A small image denoising autoencoder, trained from scratch.
Model: 8.45M parameters, encoder arch preact_resnet, encoder norm batchnorm, encoder widths [64, 112, 192, 336], decoder norm groupnorm, decoder activation gelu.
Training: 10700 steps, batches of 128.
Data: trained on simulated telescope pictures of galaxies, 195000 training examples, 7.0 epochs.
Rows from block 2 of the decoder of a small image denoising autoencoder, named by matrix and row number. Each number is 500 + 50 x the weight over its row's rms, rounded and kept within 0 to 999. All counts start at 0. Numbers have three digits each.
After each channel's rows are labels from the 100 images, of 14976, where the channel reaches its highest value: "top examples" is what is common among them; "peak at" is the part of the image that holds the peak. Only what is clearly more common there than usual is listed. The data: simulated telescope pictures of galaxies.
# conv: 3x3 conv (decoder.mid.2.conv.weight, 64x64x3x3, each kernel summed), inputs 0-63

conv.40:479521598649427513565442443508505490496445507526565457544558500543511484450501436505550471528433454501576523518602492502616406500524500535502526501439422447472505500480502497497505546542408588
top examples: flattened elliptical; bright star with spikes
peak at: centre

conv.28:500397533500505510501497504499504501500498500490468500500500500525484496519501500502500499546520558511550502500504532608457594498501500559501516500555482514500448500820497500504490501534485502
top examples: many stars; star cluster
peak at: top left

conv.4:460500500500504500499500500500500500500503500500499500499500142509501500489500512501492493498513527500530503570542431494501490500405579497506499500501508500500500500498500496491480500500500500
top examples: round elliptical
peak at: centre

conv.17:499472383534526533505522491488496539500568443514198494539507500501449499504496498476515499488531474496476532500490513501495491499546500518519525501470461502500499499427569511592581518500499529
top examples: barred spiral; winding: anticlockwise outward; winding: clockwise outward; tilted
peak at: top left

conv.22:500497409500492554475500488296488527500512476497203475494500500500474501499500500526489500491506528528439524500487500529482520479467500512467512500490496497506498498502514500556492492500495517
top examples: barred spiral; tilted; winding: anticlockwise outward; winding: clockwise outward
peak at: bottom right

conv.30:500489448500503244504499487500498500500572500504401500500500500501503502487500510453505500506502532500467482501493500520471524500514503280494498500489421456500500500500516500599491500496496552
top examples: merging pair; bright star with spikes
peak at: bottom left

conv.27:533535477502524500544526501504549420502520502498508500510501500507544505495503516500479501313488526500463491509439500463486493500510514500568491510617444483241502500444519510566509531524502501
top examples: round elliptical; flattened elliptical
peak at: centre

conv.13:491443489481532503377593504484499498498497502491492477507482500502512569529500499549233503519519324492510495500497499511499506494507500490514524485486521507500496488511542499503507501490621493
top examples: many stars
peak at: bottom left

conv.6:500506509485499500604491468477500514506549500487463152495501501514477503561500501479507505519508430483462450499498500523506499497500500498529523510528500500499505502504497500433501508500518500
top examples: many stars; star cluster
peak at: bottom left; middle left

conv.55:500446485500470325492486495464470500496447500442447500500500500497498500501499500500512500499502418490538539498489500380502431500439465278492521500551508508481500500507482500388495499385471502
top examples: bright star with spikes; merging pair
peak at: bottom left

conv.18:508503341501485499456515502519561497523524455560365504499370502514513532599503437511502568501556477501506535515376517494487523507494512511492560511485422503514500501470501514498416473467484345
top examples: barred spiral; winding: clockwise outward; merging pair
peak at: top centre

conv.36:551519386498492499500490528349511476503530550485385500533508455504510503504456434441504336526463510469408490487502533454512515447479501491583543493491501468480496501479597505522593582489514585
top examples: flattened elliptical; round elliptical
peak at: bottom left

conv.58:504493497420491481439500337493457501498521512537470446504499497495564489448499500439423477503783479482517508499534500503492499488503500500490503493502500501500491480499496500493496500487500619
top examples: many stars; barred spiral
peak at: bottom centre; bottom left

conv.49:500508462344528449395492557514502497499525511495487468472677501469500500472500400482510489463556403513526528500504500501540479523499499482501511513511494677559482486482472500403499525441504472
top examples: many stars
peak at: bottom left

conv.14:500500354500505299521494499500494442500550500507456494508500500500500500500500500498503500503501500500484504500499500500478495500500500220472479500484496483500500500500500500593499500499500507
top examples: merging pair; round elliptical
peak at: bottom left

conv.42:500469500500508484474496500496499500500495505476479500500494502474500496499500500500489500500499463496441489262467500438482524500485363500402502500484519499494500500504497742499499500489500490
top examples: round elliptical; small
peak at: top left; bottom left

conv.38:500495443500451499513495500490499765500413494501485500543500500481294500508500500501493499513486558499583506500502500557503504498481500500524514500513500469493500500501476500490383500489500525
top examples: irregular
peak at: centre

conv.3:500505506491509500474473495458467519496495518472494498533500500493486476464481486492492493740512452518574581490501506479519505500512490497435572497312484508612436500578464500431468498494462510
top examples: irregular
peak at: centre; top left

conv.62:500496457500491501500488492158500500500501454486451488517492500503501499498471434485499499500497506500494522500505502506506553381416500507514531500503487487462491490503500501504452500516494497
top examples: flattened elliptical
peak at: bottom left; top left

conv.39:500500500500484501586500500500500500500526500500500500511500172500504500532500500501499500499498561502569500552518500506609466500571500495511500500513389500500500500497500500500500500490532499
top examples: round elliptical
peak at: centre